Rows from block 4, named by matrix and row number. Each number is 128 + 24 x the weight over its row's rms, rounded and kept within 0 to 255. All counts start at 0. After the name is the row's rms in percent of the matrix's.
# convs2: second depthwise 3x3 conv (model.mid.0.convs.2.weight, 256x1x3x3), a 3x3 kernel
convs2.3 063 [153 142 122 165 152 131 166 158 131]
convs2.4 048 [ 85  80  97 129 130 133 126 129 125]
convs2.5 114 [164 163 164 111 114 113 140 144 144]
convs2.6 081 [118 124 106 124 120 118 163 165 170]
convs2.7 142 [155 156 154 142 140 141  99 100 100]
convs2.8 112 [137 137 137 113 112 113  90  91  91]
convs2.9 045 [173 166 168 133 132 137 125 125 122]
convs2.10 146 [ 93 119 149  97 119 152  93 115 150]
convs2.11 066 [124 122 115 147 138 129  97  89  83]
convs2.12 119 [165 166 170 124 126 127 114 113 115]
convs2.13 102 [153 158 164 136 133 138  98 102 104]
convs2.14 130 [104 104 102 150 153 156 105 109 104]
convs2.15 034 [ 93 103 107 106 102 108 147 144 153]
convs2.16 158 [128 131 132 147 147 148 165 163 165]
convs2.17 114 [128 129 127 149 150 150 164 163 163]
convs2.18 141 [109 106 104 127 123 124  95  94  90]
convs2.19 048 [105 115 117 116 119 122  90  91  91]
convs2.20 107 [155 152 153 154 149 152 153 149 148]
convs2.21 048 [107 112 108 139 140 140  94  96  89]
convs2.22 164 [121 122 119 135 133 133 168 166 172]
convs2.23 076 [142 140 145 117 118 122 164 165 169]
convs2.24 051 [159 154 151 123 127 126 162 159 157]
convs2.25 084 [106 106 102 120 119 119  95  95  94]
convs2.26 100 [ 93  94  87 143 140 142 118 112 115]
convs2.27 123 [134 131 129 111 109 106 168 162 163]
convs2.28 110 [110 114 108 111 111 113 160 162 165]
convs2.29 041 [161 161 155 120 122 120 159 154 150]
convs2.30 063 [121 116 121 122 119 124  85  87  92]
convs2.31 132 [107 108 111  97 101  99 148 151 154]
convs2.32 081 [128 127 126 116 117 114  90  88  87]
convs2.33 059 [163 168 157 119 114 105 143 147 141]
convs2.34 055 [132 130 126 125 129 129  85  86  90]
convs2.35 202 [118 115 116 124 127 125  89  89  86]
convs2.36 057 [161 165 168 120 121 125 108 113 109]
convs2.37 190 [121 118 120 120 123 118  89  90  85]
convs2.38 126 [142 139 129 143 138 134  94  87  88]
convs2.39 125 [128 124 123 105 115 102  91  97  90]
convs2.40 030 [147 155 149 148 151 163 159 148 139]
convs2.41 103 [ 89  93  91 124 124 128 145 146 148]
convs2.42 050 [161 159 166 115 107 118 112 113 105]
convs2.43 110 [103 112 102 148 148 149 155 155 158]
convs2.44 027 [124 139 135 162 162 172 144 143 141]
convs2.45 109 [126 125 125 144 144 141 168 168 164]
convs2.46 011 [ 89  85 127 142 144 141 110 102 111]
convs2.47 076 [166 166 168 136 141 142 131 141 137]
convs2.48 156 [145 141 134 116 117 111 167 164 164]
convs2.49 066 [126 132 134 136 136 145  83  87  96]
convs2.50 051 [161 155 159 111 112 113 106 104 104]
convs2.51 068 [156 152 154 160 160 159 119 121 121]
convs2.52 073 [126 126 124 129 126 121 170 175 162]
convs2.53 084 [128 128 131 130 130 127 170 173 166]
convs2.54 038 [118 118 113 113 115 120  91  85  95]
convs2.55 147 [156 156 159 107 110 105 106 108 106]
convs2.56 081 [131 133 138 119 124 118 166 172 166]
convs2.57 113 [ 99  99 103 119 120 119 159 160 154]
convs2.58 084 [152 152 152 148 149 143 159 156 154]
convs2.59 203 [133 130 133 143 141 145  91  93  85]
convs2.60 113 [144 134 107 160 151 119 169 161 129]
convs2.61 146 [141 141 138 139 135 138 167 165 168]
convs2.62 030 [116 120 114 103  97  94 106 101 101]
convs2.63 054 [134 130 129 125 120 132  87  81  95]
convs2.64 098 [133 132 135 136 134 136  89  86  88]
convs2.65 057 [134 136 136 148 144 150 168 163 161]
convs2.66 061 [155 149 154 165 153 160 140 137 136]
convs2.67 047 [164 157 166 144 145 142 145 145 145]
convs2.68 057 [171 163 164 150 139 139 138 130 124]
convs2.69 069 [ 90  90  87 113 115 113 124 126 130]
convs2.70 155 [135 134 134 151 151 153 162 161 162]
convs2.71 067 [ 98 102  99  97 103  95 121 127 131]
convs2.72 092 [161 151 153 164 153 158 132 126 124]
convs2.73 208 [159 156 153 155 151 147 150 149 147]
convs2.74 083 [ 89  87  96 119 118 119 116 115 110]
convs2.75 209 [127 129 127 117 119 119 168 167 170]
convs2.76 065 [166 163 167 144 139 147 138 138 137]
convs2.77 079 [165 164 167 145 139 144 139 138 135]
convs2.78 188 [148 149 142 109 108 100 102  97  97]
convs2.79 053 [110 114 106 106 109 107  95  96  99]
convs2.80 047 [163 166 177 123 122 131 127 126 129]
convs2.81 056 [133 123 129 113 110 109 165 166 166]
convs2.82 028 [140 121 105 166 163 148 103 114 105]
convs2.83 133 [122 127 142 102 112 123 156 165 171]
convs2.84 150 [ 98 100  95 105 104 103 114 112 112]
convs2.85 048 [158 152 160 108 100 105 146 145 146]
convs2.86 011 [157 139 157 136 129 147 151 131  79]
convs2.87 028 [ 86  97  95 102 114 111 118 125 118]
convs2.88 145 [130 131 130 122 123 124 170 168 170]
convs2.89 159 [165 164 168 140 138 139 114 115 113]
convs2.90 020 [159 165 159 115 101 102 141 136 137]
convs2.91 131 [116 118 119 115 117 121 165 167 169]
convs2.92 210 [128 128 126 147 146 145 166 167 163]
convs2.93 087 [145 149 150 134 134 133 165 163 164]
convs2.94 059 [134 126 134 105 103 101 161 162 160]
convs2.95 128 [166 164 166 145 146 144 123 124 117]
convs2.96 102 [119 121 130 159 164 172 112 111 112]
convs2.97 121 [121 123 130 154 158 164 100 103  99]
convs2.98 133 [150 150 152 148 151 153 155 154 154]
convs2.99 034 [113 121 104  88 104  85 117 115 125]
convs2.100 020 [157 138 142  97  83  98 128 118 123]
convs2.101 061 [111 112 114  92  92  92 113 115 115]
convs2.102 116 [130 129 130 116 120 119  87  88  88]
convs2.103 098 [165 162 165 109 109 106 126 125 127]
convs2.104 039 [105 114 106 100  86  98 113 112 124]
convs2.105 056 [147 152 154 148 154 159 149 153 149]
convs2.106 145 [139 134 136 104 107 106  93  93  96]
convs2.107 131 [164 161 161 110 109 109 144 143 141]
convs2.108 033 [114 123  94  99  96 106  98 105 125]
convs2.109 144 [104 104 101 143 139 139 159 158 159]
convs2.110 072 [136 137 140 141 142 144 166 164 167]
convs2.111 045 [162 157 182 131 128 129 137 141 130]
convs2.112 058 [ 94  91  92 106 108 108 130 134 131]
convs2.113 083 [111 113 121 129 128 137  86  87  96]
convs2.114 162 [ 95  94  91 112 110 110 113 112 114]
convs2.115 142 [ 94  99  94 106 111 114 145 144 149]
convs2.116 115 [124 121 120 134 132 135  86  89  88]
convs2.117 057 [100 102 101 100 104 107 105 105 115]
convs2.118 139 [ 92 108 138  86 103 130 103 128 147]
convs2.119 049 [110 110 115 106 107 112  93  93 100]
convs2.120 058 [139 138 147 137 136 134 167 172 159]
convs2.121 068 [148 160 170 126 136 136 144 155 158]
convs2.122 085 [155 156 158 146 144 145 153 155 152]
convs2.123 095 [ 96  97  92 130 131 129 104 103 101]
convs2.124 096 [163 164 158 142 144 144 109 106 112]
convs2.125 090 [ 91  90  93 108 108 109 129 130 126]
convs2.126 136 [162 161 164 140 137 143 109 107 109]
convs2.127 097 [144 147 154 140 140 140 163 164 159]
convs2.128 067 [135 138 150 124 131 143 165 165 167]
convs2.129 052 [139 137 139 148 146 152 164 158 165]
convs2.130 116 [161 161 163 152 151 153 132 134 134]
convs2.131 053 [102 106 100 127 118 112 102 101  89]
convs2.132 037 [ 90  91  90 141 142 141 113 121 118]
convs2.133 084 [162 161 161 148 146 144 144 143 146]
convs2.134 067 [ 97  92  98 132 129 137  99 102 109]
convs2.135 058 [150 155 154 123 120 121 162 159 161]
convs2.136 075 [107 101 102 161 152 152 112 110 105]
convs2.137 074 [136 137 136 129 128 128 169 167 171]
convs2.138 084 [159 160 161  98 103 104 123 128 126]
convs2.139 125 [ 93  95  92 137 138 136 149 149 149]
convs2.140 121 [126 128 128 136 137 139  86  88  89]
convs2.141 039 [150 143 154 116 121 135 163 159 165]
convs2.142 167 [108 118 150 103 124 163  94 120 162]
convs2.143 068 [103 112 110 157 157 156 100 110 107]
convs2.144 031 [155 166 163 140 146 150 108 111 116]
convs2.145 149 [104 123 158  94 122 156 107 136 163]
convs2.146 041 [171 172 161 121 123 124 139 134 132]
convs2.147 037 [103 114 126 162 168 166 116 123 124]
convs2.148 065 [128 133 142 115 120 120 166 172 163]
convs2.149 032 [134 132 128 157 160 158 154 164 148]
convs2.150 071 [104 104 106 148 146 150 157 155 156]
convs2.151 056 [ 89  90  92 117 113 105 130 129 126]
convs2.152 132 [159 157 159 115 118 119 102 103 101]
convs2.153 107 [140 139 134 103 100  95 159 156 153]
convs2.154 111 [144 151 154 149 151 150 153 156 156]
convs2.155 092 [130 133 134 142 142 149  89  89  93]
convs2.156 039 [172 171 162 123 119 118 126 128 132]
convs2.157 026 [159 162 153 160 155 152 122 123 118]
convs2.158 117 [126 126 129 156 153 155 161 159 160]
convs2.159 053 [162 158 155 143 146 140 152 153 150]
convs2.160 059 [109 107 100 104 108 100 102 105 102]
convs2.161 118 [154 156 156 145 145 146 153 154 155]
convs2.162 132 [130 128 131 135 137 136  88  88  86]
convs2.163 129 [ 93  98  91 114 117 114 108 110 107]
convs2.164 083 [164 162 161 151 147 151 134 136 139]
convs2.165 055 [151 150 152 129 133 136 164 162 161]
convs2.166 082 [142 143 138 137 135 130 169 164 167]
convs2.167 066 [165 163 166 142 139 142 139 144 144]
convs2.168 140 [128 137 127 120 125 118 166 172 168]
convs2.169 042 [107 106 107 135 131 136  92  91  96]
convs2.170 032 [107 107 109 131 129 126  89  88  99]
convs2.171 051 [ 95  96  94 115 112 109 109 109 110]
convs2.172 039 [149 148 148 136 137 139 162 162 164]
convs2.173 029 [111 116 112 117 113 114  89  91  96]
convs2.174 086 [122 118 124 123 117 121  86  88  89]
convs2.175 127 [128 127 128 129 130 127 168 173 168]
convs2.176 118 [ 92  95  92 116 119 112 148 146 146]
convs2.177 105 [115 116 107 157 156 153 100 102 101]
convs2.178 134 [129 131 130  99 101 103 160 159 159]
convs2.179 017 [ 99 112  95 159 156 147 104 119 112]
convs2.180 110 [ 92  96  90 132 137 136 106 108 111]
convs2.181 031 [161 166 169 144 149 142 130 127 137]
convs2.182 174 [ 92  96  97 140 142 142 107 108 105]
convs2.183 034 [162 157 157 158 145 151 116 114 112]
convs2.184 072 [133 126 120 110 111 101 165 164 161]
convs2.185 110 [156 157 161 132 130 134 157 158 155]
convs2.186 070 [106  99  97 141 135 135 106  99  92]
convs2.187 048 [156 159 165 129 138 144 143 151 159]
convs2.188 179 [148 142  78 144 136  97 142 133 105]
convs2.189 034 [154 155 150 153 155 154 102 109 112]
convs2.190 033 [139 141 157 114 113 111 164 159 160]
convs2.191 194 [101 101  99 105 104 105 107 108 107]
convs2.192 099 [137 146 146  98 104 100 156 157 152]
convs2.193 020 [153 147 171 125 139 159 149 134 155]
convs2.194 050 [115 118 114 146 141 153  88  92 102]
convs2.195 181 [145 145 145 148 147 148  95  96  96]
convs2.196 014 [123 111 111 140 142 143  96  82  98]
convs2.197 102 [169 163 173 120 120 121 134 136 133]
convs2.198 037 [ 97 103  97 135 141 134  96 102 101]
convs2.199 036 [105 100 106 120 129 120 100  96  90]
convs2.200 119 [145 145 143 128 125 130  92  88  91]
convs2.201 174 [105 106 101 150 148 142 157 158 153]
convs2.202 122 [ 94  94  92 150 149 149 120 122 119]
convs2.203 022 [119 105 148 109 134 179 107 122 155]
convs2.204 102 [170 164 172 124 123 125 134 135 133]
convs2.205 041 [125 142 133 106 112  96 165 164 151]
convs2.206 011 [106  95  95 135 130  81 118 122 122]
convs2.207 109 [137 139 136 109 109 108 165 164 162]
convs2.208 097 [149 146 146 145 140 145  98  93  94]
convs2.209 138 [162 162 162 102 106 109 119 120 122]
convs2.210 046 [159 159 164 121 116 122 157 150 148]
convs2.211 094 [148 147 155 110 108 110 100  98  97]
convs2.212 058 [168 161 167 149 142 145 129 124 123]
convs2.213 079 [108 111 109 155 155 153 156 154 153]
convs2.214 057 [151 149 158 117 116 118 161 160 158]
convs2.215 193 [115 115 116 105 106 105  96  95  96]
convs2.216 043 [106 113 110 128 137 134  87  90  97]
convs2.217 134 [131 133 133 112 115 113 166 166 168]
convs2.218 156 [131 132 133 106 107 106 163 164 162]
convs2.219 043 [ 97 101  81 147 137 122 154 140 134]
convs2.220 110 [107 106 103 148 146 147 162 156 154]
convs2.221 179 [ 92  92  92 149 147 148 135 135 136]
convs2.222 073 [144 149 168 104 110 140  97  99 122]
convs2.223 178 [111 110 110 164 164 166 119 122 122]
convs2.224 066 [ 98 109  97 109 120 116  93 103 104]
convs2.225 060 [154 147 135 149 143 127 177 158 142]
convs2.226 100 [141 141 146 124 123 122  89  88  92]
convs2.227 113 [128 120 133 129 125 132  92  83  86]
convs2.228 028 [114 115 129 127 118 120 162 170 170]
convs2.229 095 [138 135 139 114 114 116  92  88  89]
convs2.230 091 [161 161 159 116 117 117 156 147 150]
convs2.231 123 [107 111 121  99  97 109  93 101 112]
convs2.232 109 [104 108 105 143 144 147 159 157 160]
convs2.233 073 [ 92  93  80 137 133 125 142 128 127]
convs2.234 117 [ 89  95  81 130 130 127 139 136 142]
convs2.235 150 [100 101 103 156 152 153 111 112 106]
convs2.236 058 [124 125 121 135 130 137  89  85  89]
convs2.237 099 [157 154 159 108 108 103 109 108 106]
convs2.238 042 [169 163 164 147 145 143 138 132 128]
convs2.239 017 [120  95  82 122 146 141 110 113  99]
convs2.240 198 [128 128 127 137 137 138 169 167 169]
convs2.241 120 [154 151 153 135 134 138  93  95  99]
convs2.242 069 [102 105 110 147 145 140  95  96 101]
convs2.243 043 [ 95 103  99 115 113 109 104 101 105]
convs2.244 131 [100 101  96 100 101  97 122 121 119]
convs2.245 064 [137 141 141  93  95  96 103 107 110]
convs2.246 057 [159 159 161 122 130 134 155 154 154]
convs2.247 069 [175 169 159 126 116 120 134 135 128]